Rows from expert 14 of block 7 of the encoder, named by matrix and row number. Rows with one number belong to one neuron. Each number is 50 + 15 x the weight over its row's rms, rounded and kept within 0 to 99. All counts start at 0. After the name is the row's rms in percent of the matrix's.
# up: expert up (encoder.blocks.7.mlp.up, 16x192x192), inputs 64-127
# down: expert down (encoder.blocks.7.mlp.down, 16x192x192, transposed), outputs 64-127
up.3 047:47 57 44 21 56 52 60 45 46 99 44 25 56 76 75 59 68 38 59 48 74 46 50 61 06 44 64 65 72 51 67 81 48 63 55 51 51 57 21 52 58 63 49 48 59 61 45 44 45 51 42 57 38 51 40 48 67 42 54 51 49 54 68 72
up.4 156:52 74 63 62 50 25 48 32 50 60 45 23 59 49 38 58 40 78 71 86 31 35 41 53 20 64 60 52 76 61 39 51 69 52 65 52 45 37 47 47 55 72 45 94 65 42 39 80 64 48 32 49 51 28 99 62 41 33 50 33 39 56 47 67
up.5 188:21 51 54 31 51 69 36 49 49 51 59 69 40 71 81 58 69 36 36 56 58 73 59 61 60 45 81 65 62 50 66 59 25 44 48 43 83 43 48 43 36 38 73 38 69 60 18 11 55 32 61 74 58 38 53 46 57 60 69 59 30 33 58 51
up.6 048:53 53 50 48 19 37 47 44 85 70 53 65 52 52 58 53 38 51 53 51 55 54 62 48 59 58 58 47 64 52 64 50 43 65 16 58 45 56 50 52 51 55 47 52 64 50 43 56 49 43 46 50 28 49 32 41 50 55 44 57 50 87 59 74
up.7 059:49 50 67 19 48 49 71 52 59 82 55 49 56 72 48 50 38 45 49 61 48 54 72 70 45 52 54 56 39 51 47 49 66 46 47 53 45 33 50 49 55 47 75 38 58 55 28 51 00 61 51 45 50 45 74 72 78 68 54 42 48 58 45 53
up.8 046:55 22 54 22 71 40 73 41 50 99 53 69 45 55 48 75 52 42 56 89 78 40 72 50 50 35 62 54 57 38 49 64 41 65 51 50 38 42 57 46 50 42 50 74 62 96 56 53 49 61 48 53 46 61 67 55 71 43 37 46 45 69 51 52
up.9 038:57 63 52 06 52 43 61 00 61 48 43 41 61 51 45 51 50 53 70 36 49 55 72 49 17 51 60 44 56 44 47 54 45 73 29 58 46 39 31 61 81 48 55 50 73 76 55 39 55 53 46 61 50 55 32 63 60 48 54 46 58 92 32 50
up.10 053:50 57 82 51 50 68 77 08 69 66 50 47 55 48 51 49 77 40 54 50 50 35 47 59 45 44 53 58 47 46 46 53 52 50 51 52 49 47 49 54 47 48 87 43 60 71 50 53 48 51 48 51 54 50 55 55 53 67 46 43 22 62 52 52
up.11 058:31 52 61 11 45 09 53 52 67 90 54 59 77 70 52 99 47 50 50 57 13 49 48 50 40 48 73 55 52 56 62 53 29 52 51 85 67 49 50 49 53 50 50 49 52 54 50 46 50 49 64 62 51 49 57 49 50 51 49 29 48 51 56 54
up.12 054:56 71 44 34 51 50 62 18 48 50 48 37 51 54 54 49 50 26 75 41 58 50 53 78 50 50 60 69 44 45 47 52 53 51 44 71 59 51 44 69 40 62 52 45 60 43 46 57 38 53 48 64 51 48 52 53 80 54 48 57 50 69 57 41
up.13 154:35 43 53 32 28 73 71 67 58 45 72 62 41 34 42 49 38 37 61 56 82 27 44 47 64 54 51 93 83 41 49 59 60 67 65 52 56 47 40 60 41 31 58 46 55 63 40 52 25 57 52 45 51 47 47 44 73 79 37 48 26 45 48 48
up.14 048:49 45 62 22 55 52 48 50 53 59 55 44 61 65 48 99 49 51 63 53 51 54 55 67 45 91 46 60 36 48 57 48 52 52 41 99 43 51 34 55 40 54 52 51 76 52 36 54 54 60 59 57 56 52 43 51 53 41 52 42 48 51 67 47
up.15 047:46 53 57 00 45 56 55 51 52 88 30 48 74 47 51 62 49 49 47 49 54 52 57 73 29 55 44 44 52 40 48 63 70 60 51 49 50 55 54 52 64 52 54 62 48 59 51 44 49 40 46 66 50 52 43 47 64 55 51 29 35 68 59 51
up.16 056:49 63 32 00 55 48 50 46 60 99 56 51 50 25 42 67 86 51 52 42 51 27 54 57 09 49 53 64 40 52 54 46 68 67 49 78 56 53 47 48 89 50 40 58 48 49 18 48 48 48 49 44 47 75 80 55 54 56 44 61 48 59 76 47
up.17 050:51 47 64 46 50 49 49 56 48 82 54 49 80 84 63 64 62 53 57 55 48 56 52 54 75 54 49 50 47 46 41 57 08 79 65 53 59 55 52 49 45 72 59 54 56 36 37 42 52 50 42 52 54 41 57 57 57 53 50 45 50 59 55 51
up.18 057:50 43 60 47 71 74 35 41 95 73 41 51 63 49 83 55 45 44 31 41 67 43 73 60 48 48 42 52 60 39 44 70 64 99 80 40 52 60 19 65 54 85 50 64 40 63 62 47 51 49 42 54 41 50 64 47 57 42 49 33 46 66 50 66
up.19 043:42 69 43 43 55 42 50 49 58 50 66 42 49 61 48 53 74 25 58 58 44 50 77 51 53 50 50 55 53 49 60 61 47 51 25 53 37 24 50 48 50 42 52 54 51 49 84 58 13 55 54 55 37 54 77 56 63 54 46 56 53 82 48 54
up.20 150:53 44 40 50 39 63 50 59 70 55 48 70 57 67 40 48 31 67 71 35 68 27 62 99 54 59 92 50 67 62 55 67 57 51 58 44 65 41 48 47 42 67 62 43 73 88 27 70 29 59 39 71 58 57 33 53 53 46 37 45 37 60 43 52
up.21 053:73 48 50 26 62 91 50 52 57 79 57 47 70 49 52 87 64 39 74 43 53 53 59 50 47 50 49 50 42 80 55 71 55 46 50 53 21 52 51 47 42 49 59 41 67 47 56 55 60 44 57 48 47 44 52 51 57 49 55 32 53 68 52 49
up.22 045:48 58 55 14 67 41 46 34 47 64 55 50 58 49 35 84 71 52 64 52 60 52 54 60 46 64 59 62 45 59 53 48 51 49 57 46 48 55 52 59 71 97 56 54 97 55 48 50 45 46 27 34 62 59 51 64 58 38 49 44 59 99 33 50
up.23 046:50 68 93 00 49 46 42 50 50 58 59 36 59 60 85 50 46 50 89 39 78 46 50 71 51 50 51 52 50 55 50 59 49 55 50 50 23 51 48 54 53 55 54 53 63 38 48 45 48 54 49 48 48 41 40 55 51 47 91 45 54 57 49 44
up.24 139:34 39 32 49 44 26 39 64 51 41 45 49 48 45 73 40 61 58 48 42 55 43 43 40 59 78 47 38 53 57 47 45 36 45 30 53 63 35 44 50 43 39 20 35 32 40 39 23 32 60 41 48 51 99 41 39 55 32 44 60 92 42 62 33
up.25 155:51 27 54 62 40 36 70 44 28 52 42 63 39 36 51 50 17 20 56 12 47 51 65 75 57 62 46 62 52 52 59 61 65 39 53 54 65 68 22 50 60 39 43 38 55 45 48 58 42 44 55 39 48 35 56 46 58 40 33 36 66 59 46 58
up.26 053:52 40 67 00 65 51 70 28 42 99 58 04 49 38 55 53 45 50 53 55 54 49 43 50 47 48 49 45 53 50 52 65 44 58 42 63 50 47 57 52 44 36 51 51 50 50 37 58 53 50 50 47 42 58 42 65 58 73 54 47 52 99 31 46
up.27 047:49 58 54 25 53 52 50 45 67 54 65 70 67 53 54 50 54 50 60 48 47 53 64 53 40 49 49 56 52 33 52 50 45 47 47 55 45 47 43 51 56 50 58 87 53 52 28 56 40 54 50 48 45 48 50 53 47 52 49 49 47 44 56 49
up.28 049:67 56 73 00 60 62 55 53 70 59 54 42 55 59 36 60 46 46 60 92 56 42 86 47 51 54 50 53 10 48 45 57 56 47 47 62 26 40 51 49 43 57 58 40 45 53 46 41 26 45 44 48 57 40 40 34 56 72 47 58 26 78 55 74
up.29 057:97 46 49 45 99 56 53 50 54 50 54 50 56 50 15 92 50 46 49 49 51 45 57 48 46 63 51 76 65 51 46 47 51 60 51 58 52 54 54 32 56 45 49 50 68 54 37 46 32 47 43 61 43 44 49 60 66 45 40 48 61 52 43 45
up.30 048:45 53 48 32 43 46 55 50 60 94 52 47 71 48 64 99 49 54 48 53 52 60 49 75 54 50 50 32 58 49 57 47 40 51 46 53 51 43 46 53 56 54 45 54 56 49 53 54 46 47 49 54 55 26 42 50 64 24 91 48 54 50 54 48
up.31 053:33 54 67 01 52 68 43 51 62 57 55 55 66 75 41 67 50 44 53 18 78 51 68 69 28 55 51 66 41 41 60 45 49 59 52 48 50 40 51 51 45 48 66 65 70 42 47 00 46 52 35 58 50 45 45 51 48 48 43 48 39 64 48 54
up.32 145:55 68 68 57 33 55 42 45 65 70 54 31 60 65 32 62 35 49 52 51 37 44 33 54 56 41 72 30 35 40 38 41 52 38 25 76 15 34 44 54 75 53 50 52 49 36 60 44 53 43 43 60 53 44 49 61 71 56 41 55 51 49 58 48
up.33 133:36 61 69 27 49 71 51 47 39 46 64 68 71 43 66 35 42 43 54 28 65 76 69 73 64 62 57 53 67 48 56 62 62 57 59 31 57 31 33 53 49 55 75 40 68 55 52 21 41 40 60 41 47 37 91 68 63 63 11 51 70 51 53 52
up.34 148:20 50 40 43 27 75 31 58 65 49 50 42 30 49 35 52 46 51 56 31 50 64 49 61 45 37 26 57 18 47 73 63 68 62 40 57 48 39 48 31 49 54 48 50 51 65 58 65 74 61 56 38 44 33 40 45 62 77 62 53 47 65 43 36
up.35 040:48 43 55 37 57 57 46 63 82 49 61 62 54 58 50 86 44 36 57 47 52 46 88 75 00 47 47 50 45 68 62 49 57 57 51 50 69 55 52 45 46 36 46 44 37 44 51 47 55 50 58 71 41 43 42 51 47 17 56 51 53 95 28 50
up.36 062:23 84 91 43 33 46 51 39 48 83 82 47 51 71 51 53 52 56 55 64 50 49 49 93 61 47 47 54 48 41 58 47 54 42 41 59 52 40 23 32 53 46 48 56 59 60 51 53 51 47 63 38 43 53 43 53 53 50 51 50 63 86 45 36
up.37 046:41 42 62 42 59 54 65 40 61 78 61 42 58 56 45 54 72 45 62 58 52 64 72 70 22 55 47 80 48 35 70 55 48 60 48 77 36 50 24 65 62 60 60 67 61 51 53 42 62 47 51 53 61 47 52 59 67 58 46 35 46 59 46 50
up.38 054:49 45 49 44 48 54 50 09 49 99 78 51 46 62 38 88 80 49 66 57 61 29 61 50 49 45 48 50 55 48 63 42 49 60 42 49 47 50 44 51 45 56 57 50 61 39 52 54 48 42 50 53 44 45 13 52 50 50 51 10 46 46 55 46
up.39 056:41 57 99 37 57 46 50 00 63 74 70 32 49 51 47 53 50 46 63 80 50 48 65 73 36 56 53 50 50 50 68 65 41 56 53 49 51 57 44 56 48 32 65 53 54 54 57 46 51 49 20 57 49 59 49 48 55 67 40 68 46 57 49 53
up.40 041:43 74 58 00 66 50 50 34 53 81 60 68 62 55 37 91 75 11 52 49 52 44 81 54 67 54 62 47 46 52 66 53 50 57 49 64 54 47 38 52 54 58 65 46 78 54 50 50 42 16 41 53 49 29 53 48 48 56 48 48 71 51 54 48
up.41 139:58 39 38 32 52 31 92 47 42 39 78 67 60 37 78 60 47 41 60 51 82 66 47 59 48 72 86 73 79 50 73 54 53 64 58 52 68 46 56 47 51 74 63 28 52 74 24 15 56 41 23 27 58 53 48 85 57 54 41 41 69 42 51 59
up.42 063:51 52 49 18 50 55 35 35 37 85 48 49 99 57 53 99 49 51 84 58 56 31 53 55 34 42 56 39 50 28 45 61 60 54 52 77 58 55 50 44 83 23 58 70 60 51 47 57 49 49 36 49 47 52 53 65 49 52 52 41 59 67 47 49
up.43 177:51 57 52 42 65 59 71 37 52 46 77 42 35 70 55 64 75 28 49 39 70 65 53 49 52 42 46 48 39 60 58 29 48 45 29 45 46 58 42 38 42 67 71 63 40 57 43 51 58 24 35 52 50 64 48 56 40 63 54 47 72 39 76 43
up.44 067:50 47 47 00 56 61 54 41 70 71 60 45 39 58 51 55 73 41 63 82 55 67 91 56 32 58 49 48 58 42 49 66 54 41 38 99 44 50 53 45 81 59 58 46 65 56 38 39 43 38 48 49 38 45 38 38 64 54 48 39 46 59 56 30
up.45 051:51 52 89 00 49 46 29 47 55 78 54 58 58 52 39 84 57 50 60 69 46 60 52 62 07 72 58 48 48 42 47 54 51 16 52 76 29 51 56 50 90 48 43 57 57 68 48 49 36 36 44 49 51 53 42 59 46 44 35 52 49 94 52 45
up.46 120:48 56 70 39 64 73 88 45 71 41 65 35 54 62 47 64 66 45 54 46 57 68 58 59 28 38 44 33 39 69 54 50 67 62 58 58 66 46 50 47 78 82 63 69 49 61 34 64 26 26 25 23 46 37 57 77 58 68 24 69 54 48 46 63
up.47 055:45 70 48 43 77 49 49 51 45 50 58 51 53 48 46 59 48 42 50 52 84 36 47 48 41 63 51 79 54 49 47 51 51 65 40 84 52 54 49 54 52 41 50 50 34 55 48 50 50 53 34 51 49 43 46 25 73 51 67 44 29 49 53 64
up.48 072:16 17 46 50 40 59 36 51 41 83 46 60 77 51 68 51 56 33 47 65 45 36 49 44 32 52 52 64 41 45 50 34 21 45 45 35 43 52 57 48 54 32 48 57 61 32 36 60 51 48 26 83 44 59 12 41 70 63 30 51 45 50 34 32
up.49 152:81 48 71 52 59 47 68 21 47 53 59 36 54 54 24 58 74 60 42 41 52 32 52 43 30 39 38 36 34 33 37 38 82 72 48 68 21 34 57 62 56 43 70 80 54 49 72 99 73 43 46 41 39 43 92 55 36 67 49 28 47 53 28 60
up.50 069:50 42 99 00 44 52 99 48 58 50 39 27 55 75 41 53 50 48 69 65 53 45 59 86 46 44 64 49 56 44 58 46 54 54 53 50 47 41 40 50 61 61 56 48 52 53 44 50 49 50 45 46 45 59 54 48 46 75 34 48 53 83 99 50
up.51 051:41 36 60 12 52 52 47 33 92 61 51 36 74 61 49 80 74 09 48 41 56 37 81 74 31 53 37 54 47 46 74 30 62 45 58 60 52 42 68 42 37 61 45 56 50 47 48 54 44 51 54 46 47 39 38 48 49 59 57 39 50 68 65 46
up.52 046:47 47 45 07 44 58 81 21 61 49 56 39 48 60 56 92 41 54 49 51 60 45 76 76 63 49 58 62 49 50 60 52 58 63 50 70 38 43 47 48 52 56 52 50 81 53 57 58 32 48 75 48 52 54 24 53 52 52 61 32 46 60 49 58
up.53 053:50 59 53 43 59 34 53 47 50 97 56 31 46 86 41 55 51 50 53 73 37 64 50 56 34 49 50 55 41 56 55 53 50 57 34 50 53 49 22 49 84 49 46 53 50 46 55 49 28 60 52 58 40 00 57 54 64 48 49 49 53 70 45 72
up.54 048:46 65 57 47 56 52 59 00 50 64 51 53 58 74 44 90 86 53 56 41 54 44 72 67 43 42 60 77 51 48 75 49 48 51 58 75 26 52 49 64 58 42 54 53 51 54 46 56 53 71 49 48 43 45 51 51 66 58 43 53 50 54 55 49
up.55 154:53 81 57 44 43 64 45 27 65 54 46 51 88 43 43 61 49 62 60 56 58 31 49 56 51 39 30 31 55 40 61 53 85 34 52 71 32 47 65 75 79 58 46 48 26 57 58 33 73 43 17 60 39 66 43 77 19 34 63 19 59 82 35 33
down.3 047:51 38 49 50 59 52 59 46 42 25 64 53 00 41 65 30 50 57 36 51 42 47 50 16 62 57 52 43 46 68 68 53 23 32 58 45 54 52 48 46 42 57 46 52 47 45 39 58 78 00 38 66 71 49 49 41 33 54 53 74 50 45 68 68
down.4 141:74 29 50 70 44 76 46 39 61 42 46 63 61 72 61 45 59 33 56 39 53 54 64 64 71 20 61 31 36 40 39 54 66 42 46 59 48 49 23 52 53 39 50 16 34 64 75 16 36 60 53 64 51 77 04 58 74 60 38 42 33 71 53 52
down.5 234:65 58 57 63 49 29 60 27 58 60 45 33 89 29 24 47 47 44 69 51 33 30 64 41 47 56 43 35 12 49 47 43 73 45 63 66 31 53 36 59 56 69 31 65 31 47 81 59 50 78 49 54 30 64 52 48 59 24 58 35 62 87 41 58
down.6 040:44 56 85 52 53 60 55 53 51 48 73 27 65 39 51 52 47 67 70 54 63 70 54 48 56 44 52 54 31 48 58 05 50 28 49 39 45 64 65 26 50 60 51 38 54 53 38 46 81 47 51 81 50 62 43 33 48 30 45 62 73 58 52 41
down.7 064:66 60 53 59 52 41 60 53 50 54 40 41 33 59 46 61 71 60 54 34 48 45 55 54 46 33 61 82 44 72 55 49 48 48 43 45 56 82 50 61 62 43 49 76 42 53 56 88 55 57 44 67 37 48 39 44 58 62 54 58 41 45 51 61
down.8 041:44 45 55 54 19 49 49 44 77 44 54 17 53 51 50 49 62 47 48 38 26 43 49 42 44 54 54 32 45 57 38 52 52 38 54 58 45 51 58 47 59 47 62 55 53 52 58 31 44 40 44 45 38 35 27 34 51 39 12 52 46 41 35 52
down.9 033:87 61 48 58 41 41 61 58 26 45 66 51 00 46 32 47 32 39 52 47 48 60 63 54 51 53 60 48 57 69 70 55 45 52 42 52 51 63 50 39 49 55 64 46 48 60 44 28 48 53 36 53 55 68 42 36 54 48 37 99 67 59 48 47
down.10 045:50 51 49 57 45 49 74 50 44 72 52 46 49 92 44 59 55 47 46 21 58 72 42 47 52 94 71 07 11 55 50 47 76 53 50 27 44 56 53 55 43 55 59 50 56 56 71 64 57 51 46 52 51 50 57 52 49 48 51 54 50 50 49 46
down.11 067:00 49 86 49 52 55 51 50 49 52 40 21 51 49 29 46 51 42 77 14 53 57 63 48 45 50 48 50 55 37 25 17 45 39 45 56 85 56 55 48 47 99 51 53 44 12 47 44 53 49 49 78 50 68 36 40 70 57 50 59 43 38 50 82
down.12 040:35 04 74 44 32 47 16 50 49 24 47 34 60 44 58 45 53 49 00 54 48 61 56 50 50 40 50 45 59 53 49 60 46 48 51 75 52 52 58 50 48 43 57 49 58 56 48 47 51 77 71 48 46 50 52 53 38 48 49 39 55 41 41 44
down.13 149:34 54 47 40 50 71 62 58 63 54 61 62 63 64 62 54 76 41 10 53 45 94 74 70 37 60 45 33 32 56 58 49 54 54 27 46 82 47 35 49 34 48 57 53 38 50 40 31 66 45 54 47 26 40 71 50 36 64 79 55 63 45 44 52
down.14 044:43 82 44 56 47 55 45 46 45 45 66 51 32 61 52 35 47 52 10 52 52 45 68 62 29 59 30 55 10 99 63 55 47 57 47 49 62 49 38 62 52 48 64 49 60 64 36 48 67 52 33 48 58 54 54 49 56 47 43 44 62 11 52 46
down.15 033:40 51 50 61 07 46 36 45 41 10 39 44 51 42 84 48 49 48 75 43 99 44 30 45 58 49 14 34 49 51 58 50 63 45 18 99 44 56 48 56 51 55 46 53 42 84 64 50 41 33 57 54 47 47 29 50 51 30 52 58 58 59 50 54
down.16 037:51 59 70 46 15 48 65 52 54 23 54 79 43 50 43 17 49 49 49 49 57 55 69 52 57 50 63 69 52 55 37 58 52 34 62 56 44 54 53 56 44 49 55 47 39 39 52 64 80 50 50 70 62 59 45 49 42 49 43 48 51 53 57 44
down.17 041:36 47 56 52 48 68 67 53 58 29 50 54 51 78 49 52 46 73 45 35 49 54 59 55 00 58 42 39 71 49 51 61 49 32 36 43 58 55 50 64 46 61 51 32 54 28 69 53 20 48 44 51 47 56 25 43 53 31 57 46 94 48 55 50
down.18 052:57 31 42 65 57 53 27 54 49 58 58 65 45 65 59 43 28 54 31 59 25 56 57 46 46 57 82 51 72 67 34 82 48 33 49 46 62 73 33 66 47 66 44 58 62 52 40 57 46 63 50 46 40 20 84 57 68 56 59 18 60 57 50 56
down.19 042:00 55 67 48 20 39 53 51 53 39 45 40 43 23 50 13 47 46 69 42 54 52 52 56 70 55 51 51 71 38 47 60 56 59 46 47 51 52 51 49 62 54 52 49 37 54 00 62 52 52 76 55 46 55 50 58 41 52 47 47 51 46 52 48
down.20 160:55 58 61 49 63 68 53 59 55 49 63 45 44 57 46 60 85 10 27 75 55 79 30 19 54 38 31 59 28 38 42 27 45 81 36 57 43 43 66 34 55 17 44 45 38 28 76 38 91 57 49 43 30 60 57 63 53 60 54 59 39 44 67 73
down.21 050:57 45 48 53 53 63 58 06 62 49 42 52 41 52 52 46 50 42 33 51 82 52 58 29 51 76 27 47 48 31 47 51 60 76 50 49 59 53 48 49 47 72 00 46 48 50 48 51 50 53 52 69 51 56 46 54 47 51 90 51 34 48 49 47
down.22 034:11 47 75 57 25 70 70 34 87 20 12 43 47 47 51 44 21 48 53 53 62 45 48 28 51 54 49 31 51 44 46 70 55 38 50 51 50 63 99 51 44 49 44 71 48 55 01 56 51 23 49 49 99 41 47 40 44 75 35 55 54 52 40 50
down.23 044:73 49 53 49 50 44 46 50 02 48 53 50 48 56 50 49 44 60 49 65 37 54 53 52 00 49 45 77 49 73 44 54 42 85 40 41 45 47 43 51 55 50 51 49 42 00 64 49 54 56 50 28 00 23 47 45 47 58 49 95 36 46 24 56
down.24 129:52 42 69 80 48 89 59 53 48 58 46 59 37 73 47 88 38 43 62 53 55 55 70 75 18 32 58 61 32 35 80 59 73 57 60 51 55 49 49 52 46 43 79 51 68 90 23 44 38 19 43 54 35 21 56 72 62 67 53 23 32 71 54 60
down.25 143:55 45 43 50 60 51 54 49 49 52 72 61 75 40 35 64 65 68 44 58 45 31 29 47 33 40 41 14 48 36 32 40 55 53 37 62 64 46 36 69 25 87 36 50 62 71 59 56 46 57 46 52 44 66 42 39 61 33 51 61 60 50 32 49
down.26 048:17 49 48 46 52 50 58 59 63 42 45 50 41 49 49 45 34 51 52 49 55 70 48 44 66 42 99 51 49 51 39 37 52 52 74 50 69 50 49 88 32 53 51 56 72 61 46 61 47 66 81 33 49 87 55 32 50 49 44 53 54 50 52 48
down.27 041:48 42 48 54 57 52 45 51 48 52 64 41 54 44 53 51 36 53 58 35 88 16 50 61 46 57 54 56 43 27 55 52 47 54 77 52 71 59 52 58 50 34 62 51 52 59 54 46 52 50 26 34 99 53 45 51 93 38 25 42 52 41 52 46
down.28 049:48 59 75 46 43 58 58 44 37 38 50 59 48 53 53 50 44 38 58 37 53 53 82 54 39 53 58 60 50 68 68 54 56 45 11 64 99 53 57 00 59 55 55 50 43 29 31 47 48 16 50 46 36 71 44 68 60 36 42 45 69 68 36 61
down.29 067:56 64 58 71 50 00 51 53 46 50 51 49 52 51 39 42 29 55 48 42 61 41 69 52 49 48 51 45 50 51 51 60 51 50 99 50 37 49 51 48 51 52 06 51 60 51 50 48 55 49 36 52 87 44 45 51 37 43 52 48 50 47 57 49
down.30 045:87 55 58 52 46 49 49 49 87 33 30 38 53 39 50 51 69 33 48 47 51 60 53 49 00 36 52 78 54 47 99 87 15 52 49 49 42 55 47 56 52 50 63 59 54 61 42 56 51 64 54 29 45 58 47 50 47 45 43 46 49 49 53 65
down.31 036:49 48 34 58 44 36 44 59 49 43 41 59 49 47 43 59 44 55 56 54 58 99 49 50 52 48 54 55 37 50 55 54 44 66 54 51 42 54 41 49 60 46 54 60 26 50 51 90 36 53 43 50 54 38 59 62 60 27 52 50 48 55 58 24
down.32 157:00 39 34 44 54 55 68 33 39 62 62 38 42 64 51 39 30 39 45 31 63 50 20 62 62 48 72 64 67 67 46 72 44 67 42 47 66 55 47 40 35 58 69 58 67 54 43 62 49 38 39 42 76 35 67 66 47 53 49 51 52 43 70 28
down.33 128:29 35 31 12 62 69 58 53 59 47 56 62 58 39 61 43 71 29 68 59 53 60 57 28 42 47 42 22 56 39 33 39 40 46 85 59 75 42 27 58 18 62 43 38 43 49 38 35 65 56 67 52 40 40 49 27 31 63 68 48 51 42 17 92
down.34 160:48 28 17 49 57 33 59 73 40 39 63 61 63 18 68 51 63 26 41 59 46 37 51 46 38 61 63 51 75 54 56 67 31 47 38 50 71 59 39 45 27 67 70 37 53 50 26 42 16 38 51 39 83 41 63 32 54 35 66 61 61 51 08 35
down.35 041:54 44 56 52 48 51 58 52 47 51 49 47 75 85 52 74 41 42 59 47 62 48 49 58 52 46 78 59 75 46 61 47 45 64 35 58 50 48 89 52 43 58 40 57 69 44 43 44 38 59 42 42 55 35 53 52 99 59 51 49 44 46 56 44
down.36 053:50 52 49 53 76 48 71 16 51 65 56 87 54 48 52 45 52 56 54 53 54 53 52 49 25 52 58 51 62 68 47 49 64 49 68 14 49 50 00 64 55 28 40 50 27 46 32 36 51 48 50 58 63 54 77 36 00 52 50 68 65 49 46 51
down.37 034:46 40 42 48 07 44 36 61 48 42 55 51 72 45 40 35 34 59 13 54 37 68 61 32 48 44 36 50 31 35 42 44 51 26 36 45 55 51 89 46 72 17 55 36 48 48 54 86 66 58 53 41 29 21 60 43 37 74 51 40 55 74 53 35
down.38 063:71 47 54 51 52 50 54 55 39 51 67 53 53 51 49 25 77 50 04 51 53 56 50 38 49 48 52 51 50 50 52 31 48 49 52 51 99 73 55 50 50 49 50 50 48 38 51 48 99 53 49 64 49 50 42 49 55 55 58 50 53 50 31 36
down.39 047:53 29 42 53 18 42 44 49 00 66 69 60 52 34 51 67 31 40 43 39 58 31 46 46 09 54 75 79 66 14 40 58 46 37 55 49 54 57 61 46 86 55 63 48 57 60 60 47 27 34 33 42 53 49 39 51 63 55 50 54 46 44 51 46
down.40 033:43 45 64 60 76 28 51 51 33 55 37 37 44 62 65 55 62 69 56 43 48 43 42 41 53 50 59 57 59 51 52 57 58 53 39 58 50 31 50 79 47 32 49 41 46 49 50 99 33 58 48 74 75 55 31 54 98 47 50 32 48 52 45 48
down.41 172:56 33 19 51 80 54 56 51 37 42 49 58 81 40 50 11 81 56 55 68 42 52 72 65 57 43 46 33 25 63 52 51 51 49 43 40 56 53 43 36 51 62 40 52 82 69 80 61 39 45 48 40 53 36 65 49 52 34 57 35 41 42 40 42
down.42 049:51 49 41 49 16 42 49 46 95 42 55 45 61 26 52 44 35 54 48 26 54 46 44 49 59 53 47 39 56 49 51 57 55 46 89 57 46 50 76 57 57 55 41 47 49 45 53 15 52 28 55 56 47 58 44 48 47 41 83 48 48 33 51 63
down.43 177:79 48 36 86 29 21 55 48 32 60 46 48 77 14 54 47 44 53 70 55 51 27 50 59 50 71 56 46 67 65 82 58 51 47 61 64 44 41 54 73 53 64 38 48 63 46 57 35 51 45 55 40 33 53 69 50 53 60 61 54 16 56 36 60
down.44 040:58 47 28 40 67 31 68 50 13 52 55 42 09 40 49 44 52 30 46 48 12 44 23 24 54 36 58 52 36 52 55 16 37 45 37 49 40 56 60 48 46 46 62 41 99 47 40 45 59 61 59 09 55 37 55 55 48 39 54 71 47 41 73 64
down.45 053:52 47 51 70 55 67 45 50 50 58 50 98 51 20 48 39 38 48 00 51 51 50 50 60 65 50 50 46 38 46 47 76 45 25 52 51 69 73 53 54 41 46 50 52 46 64 32 32 71 51 40 42 50 54 47 60 76 46 44 51 51 38 53 99
down.46 119:28 40 55 76 41 34 48 37 52 35 31 46 72 48 46 39 28 49 74 19 25 40 43 55 57 66 55 49 76 67 62 57 37 26 58 33 61 47 61 42 53 74 53 20 49 48 53 39 40 31 69 57 79 67 50 61 37 62 44 29 54 40 45 69
down.47 059:59 49 69 52 64 50 52 52 79 63 49 00 47 51 47 09 62 50 64 59 50 76 48 49 61 25 59 43 50 49 55 60 62 46 49 59 35 49 51 71 53 54 50 54 53 50 51 23 72 50 54 62 50 56 37 65 66 03 51 41 79 53 53 48
down.48 067:49 47 38 52 38 37 20 53 89 65 67 55 80 59 52 48 68 58 58 38 43 58 50 56 65 42 52 63 80 46 25 36 25 26 32 58 48 26 45 42 32 47 50 64 48 39 58 51 23 67 45 87 46 38 47 54 55 38 60 45 51 59 61 42
down.49 165:55 55 27 88 43 43 33 73 48 53 39 40 74 21 38 38 53 42 55 66 46 33 61 45 65 41 56 66 40 65 36 44 50 60 71 74 57 43 50 51 42 64 32 52 41 34 62 41 36 62 48 56 71 68 32 55 64 60 25 68 49 68 39 45
down.50 056:49 53 38 50 48 58 49 57 51 33 49 50 50 48 35 49 54 00 50 44 50 71 49 57 26 32 50 54 36 06 53 53 47 48 41 45 49 49 42 43 52 30 48 45 51 44 50 47 50 45 51 48 50 52 49 41 49 52 50 56 49 67 69 53
down.51 046:59 44 52 40 56 53 47 59 56 81 64 47 53 40 66 40 91 42 47 49 48 74 31 45 43 54 32 43 51 49 68 46 53 40 45 54 60 59 44 53 66 52 60 31 49 29 38 45 53 76 55 45 55 48 73 53 58 50 45 70 48 46 58 58
down.52 045:50 55 99 88 50 41 47 53 50 99 38 46 34 61 52 51 50 50 76 64 47 45 53 40 32 41 57 48 19 42 55 50 49 63 52 54 53 53 54 47 55 42 50 52 54 50 70 30 49 70 48 80 57 51 40 50 60 44 50 49 49 48 89 57
down.53 050:29 00 24 49 50 59 50 50 51 56 49 45 57 73 63 59 51 55 58 53 48 44 51 48 72 50 47 51 51 55 19 55 51 47 59 50 49 43 66 48 58 47 57 54 49 99 50 41 52 38 52 36 49 53 49 54 53 62 50 50 49 57 48 57
down.54 043:50 50 16 49 50 48 57 69 43 38 44 94 56 34 41 44 48 45 74 00 53 51 48 46 46 46 68 53 69 50 50 60 25 46 53 44 48 48 35 69 37 58 46 52 50 61 52 51 39 43 60 57 58 45 51 43 89 63 38 68 53 50 46 49
down.55 158:99 40 34 99 36 23 45 70 46 49 43 43 54 49 48 61 44 64 68 32 48 36 49 56 59 57 50 50 48 42 59 47 63 42 27 55 44 44 54 52 50 32 51 46 28 57 42 50 43 69 41 62 36 46 27 57 53 77 25 62 22 68 71 47